Rows from block 5, named by matrix and row number. Rows with one number belong to one attention dimension. Each number is 500 + 50 x the weight over its row's rms, rounded and kept within 0 to 999. All counts start at 0. Numbers have three digits each. After the name is the row's rms in percent of the matrix's.
# v: attention query, key and value (stacked) (model.blocks.5.attn.qkv.weight, 384x128, the v third), inputs 64-127
# proj: attention output (model.blocks.5.attn.proj.weight, 128x128, transposed), outputs 64-127
v.28 098:604515549577558482471481479376443493490494574481467524431478618523489517534534451522539469533471458540628546488530588489486517531452567492605467543514500524539515545414448357522552535423524453
proj.28 097:499516615494478445508511517471487451503458424506510472573530500530481528483567463484510542517466485597626529464530433448471412581503467547552422452500485561530470481517490518569469558515481463
v.29 081:480623549493581448472423486515451516514474509591466454585475444453508498502477425567514586442462618505504495516431621518419528542448476462417452568426510526389464493467559475457571454492467646
proj.29 104:525515537548471544550597518560504471573404471446474468562525439476510567541436600538410543558480447524548524506533569428551526591527465506438606510417529499533586443447553554508462562473471531
v.30 085:497410483532546428531520548400439471454524528513510524416434568517464473512457568538581568582612505514502452512470555588452396483530456440489447516461487483422547512404397516451510516520503477
proj.30 100:506545506617570442465457538443536507501511507524489489612482544585476565462562476512473525539483537580483672478534544483460443557512496473555499545427517516582432561473427602431579407537518536
v.31 084:469515525525529525437426490601548404472486523539504565538568509432485469498496440552583424470452529525551547546430534518475575476558523542463371517544466575429496480454557572455472523504547523
proj.31 097:485536455481414523489544475454482596440469447558478532451527573382516484562415528492490555453455449410583498519447502483488534470442485474505518458393572530451483463456486561525509470478525598
v.32 102:473487521506502562526473539582496488520497498518460507513441620499653522443574554498391517562488515463490513457456510492534533531474558433511531500492466498456522598418521489475535380485458418
proj.32 103:547468502557572523429499454483466596498538453499597451440547475410473544512540464573486474473451474483493474551486607517473508534546467528434580438495474501421524481554492526544522545438513464
v.33 095:497490499500484517573556469415504504498492483500484557512445527426504459481551452426465466556492527458471556510515539487548510534436512529661493521543496563502476478576506444541429416604424539
proj.33 091:480585500475528552445546608563569495365495520454498511524507480514537488498596445483451517529546483546509432482585512369455543463570498493518514478458576492477579553525544515509439488562498451
v.34 102:455410509485500502464511492446571397493509498444477625531506443480435448577461532543489526367430530517590608499440568442474515513508485466464539508526491438532470485447542546632479520577544493
proj.34 101:514474472427485435416498438457526558663588514526455478564507539435482500476478453441488487502488598441553485553516583508562446497484500471522552502482476536458484476432482446435513559512555480
v.35 088:417507568452498517430491409529561495590466566483439479502500458560395557499511555532514400554567552513561552507482441517431515526471508536469439510485497494553486505504484399485516464523456533
proj.35 092:510429548461453570481586546527459518444452480438555585524491526490480525615498507505444466472498422360547509456515469490542372507523438429441549523485536478491445484553445465540548455502499582
v.36 089:534451499427491503519490480472441440387506493483508506523539517534551500561517521524524458386503520518458413440453475476507528496443497547462498436493490489496473486411480436473456510544465502
proj.36 098:517509560473497451587593457524597463439538515556470447504521533515460494501510530448491505525575526512442522560479472592367516431461442534393479449511471453531443499473492496461544512481479479
v.37 089:523499455532496492560461427549589426450567549602474560476484502477508407420545453589555529499455549425514551497482543490515555434437507453498497540467552452504504465422461538570431629494524535
proj.37 092:518479532554450574548541532535530541451487486468492381450544499517478506525488510529484583484574576479535406458394535540528500472391437502477566614472472495571501377460493540501522455518577464
v.38 098:462466525390469532567446526526472561537519517527515593592419524510514474445503412516513447562527493460411491480457446542396479398543492340438473420431396506503532551441504497593486458489479468
proj.38 091:466418567580490490525596581402499489575407428482478647482488514537493565428531601575463444562595535527539553542541537503553504452593507568489432506520633531551431404507522481504476520497496436
v.39 100:525394537446494447650495605464500458560492519577524508498513503510419540536498426547513458404600543495508567470638517525554520493569455497542534488471406475598395474555500488455570566554484561
proj.39 098:520382532469492485503466447473585588508524546457440516504584566464520470425477469577503522501429407514480451479454468449505622567615446518525452467484558408446507483468496480503518527510533554
v.40 090:550496473596408518453572481564630520509487594523545493587465587473406419539526502519423542497556463517402542444457527544548527448490500560569535492499585545489608509480528491480578506499482458
proj.40 092:540522515447468447497544434408457617545467458477548536505494396526517550560523487529500546475540550574499485490524513440506465608547476523496476478503542459525542518511410484465529493491451514
v.41 100:550597547571433486593520523490557525489513442440493534504479528439458463440561501514450564557532561520465511496474535417531447453461523550531534511451505505462532515657547480461529524491496495
proj.41 102:490551464484480534497540517450571460467457500524414559513519491533441510438562560532583505458527513513496532458525589564509480505601500487456485556497567444455561543583529485526547513525521499
v.42 090:592507454504545503622547653393527451534535480505464518481564535456446561470517451480480439455443470444462449518548541471521499505568516459497485511576478496447426535525384489478524576585511565
proj.42 086:498493412437461425515594536454499534669486529482477495528534493533511433555482491425494459499508515518488443526485493548597479511412454460447522569558498594480553503520634460461543473448578506
v.43 106:439441515502549484451575602471515476472528493534471524543417379516456475520505494510522451529497551501573451547505548457489519419428513528548480460536592429452498418479511470362508487491473418
proj.43 102:480490447489500477506510542436480487492512449525509427490502468504477540575427465421584506462464478574541458399529515536496473532445466454435372461573447560607370528550503514545529542516527523
v.44 114:526450563470407475504495524399517535507499547476507504536483429504541457531486519577495477398462583520450553377479546465492444414560497473524558511475559488512468438461518474605564546593510499
proj.44 089:513509483526427439460422412543587534573514633466472488471413531539557486538413517438513378475519506465466470579540366530516554437525507548447547588530490416481535484440503520457502538529571531
v.45 096:504549531536539479452528508626588445556454360469558439508496520427591502483511542538518447460487492476524477488491445414539480423454442514479506499481464573480507572542509523428387549477548547
proj.45 094:547510500546546594454603525410396458408506561463565534499421470517527485524485556452530541516458558520487558449477450545478594481472415513451606480449552464493504629517476554470441474487526432
v.46 088:453475532525486507448555492527514443542459506480520499514508387431488614486463590574529525474531535477458476529558506556440548432429479415496445546506369495385428481459496517496455500616431444
proj.46 085:594440514465481442509459521525534518445470490452452528539427485358523500404539564503462475477498463516580491527484479483317517465426516543531494494537589523484521480524509547457549526508496517
v.47 091:490521499493502441504479611389554533513517569549442491473499581566529590538498470420467558496565415483469598569495527491520394432510502519564392509536498475505370606575520499473564554514460560
proj.47 102:451500361495516532466439545491552479370549432561387490485516589524577437498484499572539495431509519397572478455483508584540587544541527471497464484494483486580512484497528559435522562484465544
v.48 099:467482495407442468598496558544525449454467486534608451492452461562553409499473502553529540538455479543438493504529523418410502534428499419494532384538455443460553547351487498473541458589426504
proj.48 094:524636530494546466562461390484468499475436479498568504426450550501563516438457546537491459450512546513545491436431519471524611482525589496454536445613486479466454575425487506497537569528476461
v.49 097:489419491458490441532482459410414444530506385522544448405398462569428519511504570547506513505436606531482542512481520511568540534479584486479526466483442436483535504434534436491503538369478468
proj.49 086:553450491465561536517507429471531521530556443497468551489431428496438441501531587500597526477506465589453459517596420580522415442505552481525498443515615439463495508523545482512466414465487539
v.50 094:596594555463553424447490491428499555494478483490461420467549427516578562516522518443582472503455442474529580488538475446596520586464475584481473512369545538407543536588465483506516455568521507
proj.50 090:534542463451443532406411484522515472460528484475466514536444557448438440490503483580519429498396420391455462514548517506514514477488546452603543502484466436472555414554403491536569538557515480
v.51 095:426552506518485453400532530535493547524470484467561618551468563434412417576528576471552540582478462520455446458530517483463500546506444493534460432443522585508506502522499541560483545494483494
proj.51 089:573521470442516541529590510603532499537567534525508545521576497558513551532479455548421441504447437499373565527441504463556560503469491633506493474471498507535543528523420485480533421457499476
v.52 096:513576501483505552483412534404515480530591510448458508471521467470359489519489522456417499440458517465478581527492461517549497455465530497584502559490471633534411494536473513472524607419527496
proj.52 100:510408492460509536503520495402552547538549579568315560436520527511485458459533550474510532533513488482454448448504520481433478544492539491473511491524544403523567496560461539489574468485451466
v.53 098:533443461501461529398471490472532437447495472485445496527410488563451360479455470437489496507486553459432587480540522524468512473520511523391485487456469521465436557652498528436550506473470472
proj.53 085:508496487547460478471467497436509514458482466542480339579499517519476570539578441494415448504451525387597477488410503449445422467549548514524445451568423478466476504483557437527483500505546502
v.54 095:480556477577510528521503531511452451492513592486534501468505494544393473470470477373430551523461486490428413443460479516521546507550479529527477554563484431510432429502508569471545361407471548
proj.54 093:501541480409475475564563536373500491569483452534425517538528529508468520472420540466544521438525471418480535500456618441433491643496425492525403462465468560488562650527425497443461589440502580
v.55 097:501553490464562521490537476631586432503510505498537484514470366486489520432486474584490549544503516494490571516482341525427537540484516577465520528517536517498475556489469624530483502591552512
proj.55 091:487516552604545477564444446576425536394525486472474502579560514465513410566552514573511527553575449538461419531502536497478524570507449471510518476496611471515418495479530603448486564495454466
v.56 096:519406480516508470492480497411541432441499534495510587513500566548447531425538533366477396502574498507465446574484542549520516479567519549469451529441497556474531590572516528504542497591510457
proj.56 089:482471493505500534549511470464478409478505529481532418475517406493490478463514555451501349489556557438507448437543501644565559483483470437502551516500531466516479488429489539517463549538532417
v.57 097:513479422514390445480523543600427442529511614521579531484483442524416481537480469512547472512540521553492573607444432549486549429468526528502313479471501405562500571473519523542492536562463423
proj.57 104:476385522506526586502590522470484517408545426493454599444476472497575513403364533513578431486553500541521515483419443509571441535553479503547447459484395465481522485570497437515565458568482451
v.58 100:541464436532472512529581514350487508518419438406573375575512511459488529468487403518551496373519449470542484528493563499573554624466511450482424470496542499503465452476451474516526430488523551
proj.58 100:480438483505483490455497371399540445501454453618499500552554503473473546390538504481574555522482434481460500517516480469468468490594520481584458453487426509505486454522444491552555516507530629
v.59 092:506433507465493376531492568473536517527571478559394552495515549496500509493527493559468458531460484533589444509591504604521420488538546564454547486465472518512575477543452507568520518460526526
proj.59 087:486527345524450480562470497517548498559475559487506496493492584463569553535571413486527391462498487508473543449626532379508523488488480439393471480527546482468523480468503428451538496505537471
v.60 093:445546513516463507551459560481494489524500505564573513514439518419503609514503514435501504498473601478549478474519556466459543529495591487396552600405499550484544486458539488437587534525647411
proj.60 100:427480531568552458466525567518556404480487517467506494545457531517523492430487464447460604471408447451579503528551496446494381568446589501515517462491545400519461427459533485479543601510557472
v.61 090:529511485521512539483529438447567402513473522523521540461489437456527580467482517507467481417527485476460520458524642532517447578516494456531572467466496572476447457445544486566487551573568497
proj.61 096:493522412382515381570555417488580486522516488519515501527526545504506461465531476514539460530569429473520492549528419566500590496476459518496556450522535367523505514451537567455494549463537469
v.62 092:475503472527491569412509444479488520544466550536514521458420493484481388499472516522480559547449528530521414612406498473422488485575469433526422452337494462499541455468496453455497498573410526
proj.62 103:528561402403535492439570501493444386505567436456447549456507540503561452605510524506455551403500506431423470473563441490505511550489548529530455476477393535447450562500464553555473505559500537
v.63 089:515494507510468468492500458606457616485497552475489521520502452537558541455532391415429484616459413423466643537476538548509495470485542469472468477479496572460507424536513496564571511648549500
proj.63 093:538450590456484562528588427481501473495503354535532575560413562466495516505431550510522470540518615449549450470511478432462459508520527524456482535474635477543497523521574571519567473504442483
v.64 097:498511508491448500467473435480474454536525415493447451515506485563529608518551538577519527411472504443481463512484500472571480505522480594512633540423526502427462461538449393484486526537393480
proj.64 114:472463540517537405524507470524537539600527591486376513425448574560485380509479463423499620449472504555468542504487527494531461505530477498536407504418434460551530514469551501492539513502393484
v.65 101:457562498513390504462526612531525536502467455480357492546505521455592437470503458445440528509477423473538419459434434430572510499515460560513448431490511540471433461637502592551511481477455528
proj.65 103:493587533513581597485490481536480503515456502488459576492409441455482544442526497536553578406460553599520524519583406599514505469462563451468499427465524521493583508555470570479489517492502534
v.66 108:527454497592505493475542474451481416544524509501491568473559472490533478540482512498533487580528491451511449463522450506503463467445488441499551480409505415572532564544465604468533561518617606
proj.66 098:511550533366523456497519438492532589555540495534500544467525569378507502540545509543474376422590501521543455540577453481487525500440551512542451494388553564377529535521511569503560468470518584
v.67 110:486449562432499586532535503444516475560582476449454536531439562465492505482483570476556556510550393510488434461528600508438432512486447535530525441445495447503482527462372414513463532484449500
proj.67 112:476458616592486389510489504503476509530597505528504520483447490501500511559484503474499596509513548490520446479493693478472454534527525444536541491482500528479568501500594461463454482460439471
v.68 106:442522526458570522446471545387404542478498554470464485449465488490473515510443461560473609505486409514515529578535421483421437541492475482426541483530565515432463491473484523474507482612521617
proj.68 114:527475535541484502528613517422594453504483490517437376517509426529505478554485533469542504488524585425438515460503498589429512454443452450440464473502535514499451558533527539489415493515478619
v.69 106:429496539437507505513546606486422471473452493606545488497596519501446576557485432463550428477510586480545618509514550496514471587511548465541513514511551579526437500543383498572548559489492559
proj.69 104:509446533517539526572510580455535503529501480546558552499578383456540484481434497566500536468511538553523518510478642540463559646539565542536444514416536448443499562531593502427599483491539601
v.70 111:563436530458553501444545490504525441459546459510464528479455464427425463519431537495436513552476539412615511535587395495526487519457592473468502454507492412457567420543462512482507495535531483
proj.70 114:527484546540500440465550490532440523518514535518495553529528455522499516482365441478534416463534486510570484493435405548567488507525587510412518489422481554508514511520511570481474473495524569
v.71 097:456563481553534585444597459475534550457531483434455390393520527490603466480498522578623459536520480573429551510473428594455540575481522422595451377504475507573438462427405412515461429542541504
proj.71 104:493495487503446422474551455487503371465591427490515465357571480490530535521562494409328447467460450440417443510521500475504508553517553449529485453540551438446523535494560527531477532497543426
v.72 113:522504556474447499493546440470632423470432527418533449520460486511453482494507484445470451470470470453522499600476456512547473480498478444511553493561527560496477501613541520442547542441446514
proj.72 106:504489595535488449538519454574335570428437480472553494503422539522480520513535479542442452520584553530569468477514466483559495449476491483521453526551468442463517476485527487537572453486542384
v.73 102:414575465550544491574521362532536481547399540506520444571518511432485534453554485618433458538502523507544558570489491528577523487480503360434452517543535511476488483441526535398464524447500485
proj.73 105:465550499475486424498505433513496606531357384516534452520511526473515496418527450411501462481478524500579497542553488467474584563500466581441522489519540411409516449467496489499450454483556490
v.74 111:574498491541515565496472519513499531446378492516527580492596452440420398520510472485427498544478460468465437580418493493447469493572466489442482541473502491392428520535534552389539483550514434
proj.74 117:497522498450491422512412559532504529499413529474521592526469634535503529587675515509583392563541505469554522477494541506481548472494442524514524596516501513541565570503485547481524497504598457
v.75 106:498530475438391514604480510473514611489444508435581453474597493467510592502504537536538467470499506507499410484505376510498552462456490498519432536468503558529538578525442513545489530474486544
proj.75 110:556508488464518482485555512431427370496414546495545462430579509451523385534486537523523574555543474479523523491568400446520498448459480616472481526478530470527465496460538486521457513496512542
v.76 111:516562504498503547522445464379505559561408583469452378495449530551425522541475546577529530523507431439408573448548405475529509497470510500456524584546472459509464458407456463424432433508495540
proj.76 114:505487551448461409521532576417485436599397511548521472517466461579449537524488544411494431430498587511477395497451530522574414424457546373439434561505406528449501482503548530521499584506557476
v.77 117:539484474523554446504598487541585472530517465508546512494499507480514499540528533500559499535539479561424446423536477469426490461562471526547501532459459543654523469478478641530477560543586423
proj.77 110:530538490442507485528520487513488530576510506483473461509382395403463453565582431507453495492539499609490502522508483511392466468588440493549484510499485464419490404451476578525547472540554464
v.78 107:433483524432477571501485447447455441506460540533498495474511546521550517509508473573547548594503551520508404474425486530534510367537498437610544446500556467545501444379456494422562447434533469
proj.78 101:500453600597522458515560485470556562553453480506461516599551416520464471448463435501460462492468440472483580471481453501601511362524428462574492449465528579423505465477581549524509497487580487
v.79 107:445499485564659442436535563481522437549503483506497508406450586476430551429480553441588540462576507491530460520595479441421528533479546492494504500552506442519472484440437519450513507541511373
proj.79 102:506495459367385501503533492481474545576467578489460582530507423512504506491509557551473559542515450520527483534511443542430461450511598526483512513541448572504573449566503463528491410507529405
v.80 111:436523445476539471557409481514492458471520513471483525490542550396466502517558510614590555490569515539543525492473501505449455460508465471457489402473464541517432453538474584487526641497415497
proj.80 102:477475387469489507449398535566505540459534559507419443586496440432496486560515427449506646458483424541516454499516588512431563441482501490438463444539488418498505453549498521481525477476496518
v.81 103:546417440516506568496436534554517510437493584518495451527557554624498571463493606540377556520493562506489565561512535507452478476485493429516543553485515529552519473551391620544477523459565394
proj.81 107:509456483480514463481443514626442375427531411506523356516490478519521416579533510515599505408373443423474465512462417531550448403479454500492528531502474436490508492523577507508488453482532493
v.82 104:472525481539605513458415442427525516454412538524593473512492547517580473505476528469510455441517500487512464499482530493486400503526508559482402641457561466488428465486424489463516457560454498
proj.82 104:489495424475414531535446409493395490554383537476592465495434500467420511548488436463514527484498529510502482530540548508456598498542507479470613569462555534449531479474554419529450503504515467
v.83 117:545533582498561461487519441533558482528542423462491520487426524576473490476514547491531536514503444465513518533467539450513490466533450620472469483508519576495495507512406484437510546378483548
proj.83 116:544461522466509479501492427500493552506510530441566505434381461545551533404471455496496499527580505608524416501565565564482379465506381384448492522553430429522408528523566506514477468497511502
v.84 100:496500506498445557514398426459604507514538506532506576519504430552473562507537482481453510584448473478445421445493562476459588483472463530592653430453532492573557504610556540572530492453398495
proj.84 105:492518490447560453459441519505441484471584587497411543408482489489526488510565504488535565539462471521496496545463542503431462560565469602577362478494469475422484525550479513448515495484488500
v.85 105:518482566546506545509431527428504461508442489503474571423394459536448489575484560484494492402502519508476471508457449538455519510460525511460484451461453489490461452487483395540517506450484505
proj.85 099:506459577479445402466511523473454563547449524450454438400475481536549534531498399471423396526528541466444408470497494520479456453513475547446477457509460560506503541501452568449415471470468506
v.86 104:494506511541468439572549548483481544488478476469504586484435547541500468510524526427472416495492507514572518556461469521495472463534504486516417477481528555522395553597428413418566481540452560
proj.86 107:467483453488531584463426504494582476536464539492504593517495478558478528490547461591559475488458556521512491476477486499438579486477410544506594477364496413491619565539524439487522553499560535
v.87 108:507510393424463435476428535504486431468443519515583424385529422565548526453519466518439568570610555519374491510477534508468462450471493512560479516394465509504491542496495552496461487501404513
proj.87 107:534546478544571560519471408489536524474452547504509486420506511532524444483483486498603627567609467541408500521522481477505523440511563563577561567515537529505465517504504551464445558466539574
v.88 097:561487478448500558538534491412472535467487529531514504511529500470487451536457491495495548494443440528545535537586554441511494467532526583540435456568566462571389483516521372544477437462495544
proj.88 102:471531538541505446548487536473497522473411468492640483541577417464473556483478497455484427568488564455554499486492599516443593444530562380539499459528390437431586469475462433492478536510509492
v.89 113:477520469484443540545454492463623462484470532512560502572565552509487473456545487541449485549497438534389474394449436444520417500516496401425505461522564634585449490511503612577473543529439513
proj.89 110:495566503547520445492441546485452505480472477487558436518552507466455511511580461471579582487468480579482504492534406551566524537432478555560401473561424472466494491504479530532510530545471518
v.90 109:498521451526554516487507482632444427551493597477490529496540559461532455445548428510464541601455554526504467537481529542529529500465518531539573497449520586469459474441567534536567520513518527
proj.90 112:538473448463386409450411528550564518518442482494421497484549579517500569446551452501508518452457489507497537509537530419535582475498488430614406461449512429548523490423536495430592549505471557
v.91 109:534480495618509512545508498434478500551590456506429547476442436530446550480493623435483515525569357486532461505544516513583424492505525487374464539485444474597495492536514518493531490438558534
proj.91 117:508414438393541401499567472451579535578571473520479643495539482514499462538442513514538549552546588639527480503485517538624519470448528531419567546516566515457512506471441513451504540483509512
v.92 113:433493556429466553455517479440537570513371524500583574464520505498501465506491483561470566472495587446459483483485407516413470546569486541516538461458487509564489443643515471445467543529511568
proj.92 102:533486579606519492486526416486400502468334467474545554504459410459514509580572502532540566471486432610460476488547449532437550474512540445438536500508589561458433488529533512536442493509484437
v.93 119:402555493533496488532489564536461557496519528496512502522541530434551555404464584458483491513585393440492559523481478601486405560471421492555494455569533481555463502572391579407397449545539521
proj.93 109:490538462484505477474539493537503418521590463534552424503555392526493422568491446536544541416528464639435423524504506477515440490463497544568474498554465550503562586538570537484400555488538456
v.94 102:512436452495525477513443399461478529476537484502489384454570511547469413510431505509474558513465478518479427504486478454403490510493493486502481456479559493538484487560525457474428458485572564
proj.94 112:495458400522453503479463455532424574533540495454426377455565521563555561520447568485511497503478577464502571468505535505583494532506480525462552465344590537511565473513461482488450550505479609
v.95 110:458432467602519465539577485562567496509566486520468584544462460493388462439471559617483538464478519512478494462470430483581367482523480507487477502552491480427548450534507435416566470506497494
proj.95 103:465424482365437476585571475515461456451587468510479546550464524494494444411416487392483481545482441417434464508537469537559512439511522466569482488534594505557534487497525483536585519535412449
v.96 100:552559474445527536547482519463506457453447500566509462602546459551540561432543460534492477471434429540523447468562521479513521528479555445507595430504494540504474478422434518636626490539500492
proj.96 087:549507446536518472561548572595469498450423427471530500498479516508603546582449545501530422485461564490577507494528530566422507497464455529459505475475513536488613564490492463475405489506584438
v.97 103:484482552578547519512468521465501502420545494489467497504586496421586562477474545481529422578538462425455570427506422449506578414584486603476412475553569480520467565510519530572468407508523436
proj.97 087:484485487465524508518461468515495483540347600495491425523554463461484385551414536500551496499561510505547611470581473501485544428535512530520527510513473477462499602484587549460511609496413603
v.98 094:415461547390493502543530501547500473430407653574472501492382487508548435527454466598476439497441600499504492522527457527519504495545496512465591478424525434399483459462539450433508423549560527
proj.98 090:475424480549512506536554391463486437448491587517513480467369513501467477522580550470501505555486586531515486481443410468541403432530558515570496540507517433497514510478473437525540504478446435
v.99 087:435494508502546408545529574485509537503478463371549473555526479471532525474482492374584465434506576457470509378501530510563473424567389412439576464495519482443484467457401449486492583537452524
proj.99 086:481518526550488577557496506479557553511619431524455495500558467536489473487483586486462396433458582554548517474488617511462492413547356507420480421482502562417521506510503444459561539468532532
v.100 082:574554470495479487418473500555557497445469568600552538563484482467508464512547496574485570474458511551513520505486404550490525579529494445540500544415460536483365593545479514462583533507480453
proj.100 087:511495393464469480477522431384518434498511399544547481573456443452495628492372552440480530565436549426557510511503521420508509494474494454406578447507549478505539512501429399496499454477533451
v.101 084:422473424521546483588468463574451574507539540411536575488587433519538475522533525507524471496516369487370523540504544476504453550484468516471529552502503498538574462504483472440454460465548464
proj.101 083:477448565498496486565478549496477439458512562508390578481450496554516563401554350517490471443595510460470477498565542523634421478543559431534556513455568612507526510506461472469490516507528514
v.102 098:516457483448561448489560487350549539597520502516489451523381501522577462475484467500452465529509488531467551533432496539448607630467511443461436534491518469471524507504585485424500474525487526
proj.102 091:528416450538565565501439543496451445555577581520426602452394500531526475437373451449499536526384370509450542481420562526582500530450507491501449498575435443524460473517498565478517474464529445
v.103 115:572470539497488453525523505493499607466415462420534571533534570557517481527493512490505497553506434542530470436478512477521562506457551403500444430486464533545592532578496587543622480394510481
proj.103 088:496514549508410489512493428520457472423512581474475584546516586495517444545408458541443570485537520469528462432601491489451537583481568577534452457471585520531449593554460486473613470489465560
v.104 096:552529501514451417487536516556620560511536515513546539500498516493426444535455447437481549388482501523521488514485399458536466529522518577475460460504511517536529520463568550483532496486469547
proj.104 092:578445475456506509556422476464499513470520425470529407512454539493496469475401459413501448468578613410490512502398588501511452535436377496586455439424462536481445561523518489481411483496405481
v.105 100:353461453588443529529506533415495556504463595490499512563515435465423561450462434483446460481529443464496516495512453620526524501514500497538531422492480447544467435548475517533582512457421462
proj.105 078:470515539396559466529510508470499577506576436506448583404445508565437439430543466526448512430463566578501556480570567404463464452504446421443564485433428469398522457548502481491515532477500408
v.106 097:441535522485438565512477542529481448441460459387655532510548464414604558480482580487513565504467535517509425513508387557526477526473473489518498508490523525505499449609508453493486429540451453
proj.106 090:505516490500521457525493526550509502475565455488518472476415575537506456480534505501529494504532475497619526462608458567586549529475525419486445519522541512570457426466531588502492520520379504
v.107 097:509533532407470447535493502521556564469531565472457480520446547563502500507527513473500584586524508523545601493502450527457560517418488511605551456450503476554548544637478578510564544576463496
proj.107 098:471500601475485496475518465379479508437508442492437501480460551542488542482519619473529450591470531459451604465545525526511540554530547452470591516550511624588466574549512536478519490535515446
v.108 092:460532453472440466492428469525556482474537541544506436546440505562479518403542477536505477390441472548612531442507520498546510438477547527515498572423567515525494508483503381519408553538535491
proj.108 084:474580397511602487531594523471475576412485522490529473510508594450483441478511420409529448638461459598501441470461407484572496492393486561532463545511446581553535425509528511509534503513578499
v.109 081:451558483453510490556461541518547496458430473470578418543524491408445519531500491539483525475526460474517452447508509523547475520529480470581402397592474519488501456428524365550512494336508551
proj.109 095:497407624568464460521536412517499536475520571488594528518417582556527483562461524433529472547413538499569488460430578529487423420599400459513528527557483521496499539538454479528479454486514472
v.110 098:535500559502435519531518549419625371514496448453411525467519473468587518530486501562488471582477515462567457525515535567552507491515470538525534562485517451383427405439568491620532580545555515
proj.110 090:474517552502587530480549503506389467540391531482488535581489500508521538515456481520480424512452434421494546523503499489533570527628553509524554502491594432476513517504457456510420494488428526
v.111 087:493481397590510459519512506515482398551440505439465397509528524562425588512541523532503480468526505474435453533511506524496530507536469490419517474549456520479594523581424460490513489581528516
proj.111 095:506534580575403543517455410498540561470409563425507482532420516522475467495573516547548481573416447456504542474537459428550482541526449409536620534497533538522495541508415532500493501514540476
v.112 094:438450521455492487514467563435467478521513506545446528505576497561488547499547518445471418526526565565475483559543473481520503474483502457501472513445469521485563469646534456538393559560543480
proj.112 084:490371512491516461472522502441639491475369541508466533454558437512503530474431454482493507487542504513528576533468524522524425469533453486383487489432494521528399545504431452508402558521580459
v.113 093:598489458515446497466552502579422427552471572523469436475479496470485420450513419438491422512401475469509423513508460501481465525534503433474453522469526426682501531378517507567479496439512395
proj.113 078:523531389557531557511501543476516456568436538457480555535397587504511477506436552518568551459458531500461561486552591462510449545479459556510586534469530567430517474549626482501554526521469496
v.114 097:477539534508610481479502488534461444489481534463550498470541499445531650528448523447541557435524528442526577459474565558572474595454486608547522497534533470462426486490514577513442548531567479
proj.114 098:488459497446491491442427563454394540504495491519605544394380454555551608575521542472493452529463510483553426517488476512420560534464512521482454445571465456458563439526436488486433428471469482
v.115 094:401582481466478456573455457563454537465481546427489492568552529504471492495495438536454450520500526519477473552465437530574526490498525515511396469466565514482583465465581485576551455391541621
proj.115 088:502569589519499443478481502570537518498544451511519510517412489574456522450428520529444473450439551461505526507418416408476533510581498442598551481422514464440506571462589455442588449483583512
v.116 110:489464502481524521433474543491479504571512535525436508476555394511535507544508538488562426543493555518464516519517545512464537488531546557441433563563414579520499477443528508437549493628559512
proj.116 096:503554494549428502532521443517434498602447442451395504500442540510478499529432496478476483475472497428355508596563487549448496422504496526522536533538536567434519420459550480508513515520457535
v.117 087:497447493470519483494536461457560658525454659434505468539452527476478475449519549579506501564463482471542515512559606508542505471589483390459540408533554463503435468450447507456510528524564563
proj.117 081:560460446486547560513577528471363454546581506475440513453516549399499508472620461506464572535512519522525452482499580473527513488535544495508456416495460489447418499525537494538512455504525604
v.118 091:511507483436500517547453492560403491464493547447540421426512362446472436473490445528551459561502443495472403514591418448497511554429514486498391525488430531549522463465506546423563439575513439
proj.118 086:460456475474498479469449542591545488496584501483572472422578463549462507550446516628500562489593569484405501526485538526525569514519493470544535476511504398460542489470588562494492435516522485
v.119 096:609485446479473457576518507428534518441583490562505545558395552512488493519462416488511513420518505528606520433436553500430587498422490513484510342415513461544451433543510597564560473390490474
proj.119 089:555545448527456502608572528571476503533520482560542562569483472526468483546521486434492393496471466473551445488599638463507472530461475557531417469405376448422521505512525501541475535441545442
v.120 099:508468509446556514512506544464486510446547512484564536480516501451526437515478513518462596481529573525429607549375630512424609490555527505434525494515461553419462497421482588477487502651498525
proj.120 096:517565540590452537478600485532463547474481542497486529474445581443502530449373552458589474499600529563505393545557478552513478445483414523475414440473556464471522441512545456515520445502480500
v.121 089:538431501489513553505568470604491449526460491483465454458485459579546528486519561519579488596575459529476400475538433522588537516534517405410435517438525442512581456586479557484517511488474427
proj.121 081:534494500601592534524503541611525562508472542519483553475617545457438619471506502482535562562529530440605532477475523551565619471516541456517502511542503491517562449483356537517520511458409451
v.122 105:430520505451574606542488495404485600492437523461558496378488638536482579536522534560526533541477535520488476540506472556518524557466453485565428415543483449512467519463451563424589433427399514
proj.122 092:486520577526542436569541504480469446516611613512460486503420533419488566427608536436492578514513548481555478501539457529468500559505479519412555476491445497418542410445389541486562482514472516
v.123 105:495450525503451454547446487416498416462449511544567564437582514524460470543438381482501498411512565498515431522482510529478455506553479469495391480538507422480502421594521462472570475430472495
proj.123 082:579412532559606471492486469496581426467632507449513574410554483471525488508434430537459434521470416454538555522501489442564416594483463547498620465543568470449466520494418423500510456477435551
v.124 093:610509540530537479547558493547470583489587495519399460546483581497431524385531461468495526581486511463503393445510474528508416486456517370598465461514537518495557537482480532486537513469470438
proj.124 081:522461491505519593537525499558422473543490570484559519541426561508482436550421464438485581372533462461456597529421505588435507508486492569476516554495497484532380486505575462518520524483435574
v.125 095:499420518456433463555478477469479521554488416498447553505528482594475456458543551455489495456465476398428430409571528417537488544460503491452485519518487600543475526570492520476465469425484456
proj.125 091:470433507570507518457578473531545544508506452557414510503435448544478551440485450427510553478384513429495563528451534436613494472466505596418510469441536473460564476530469389500486474472513524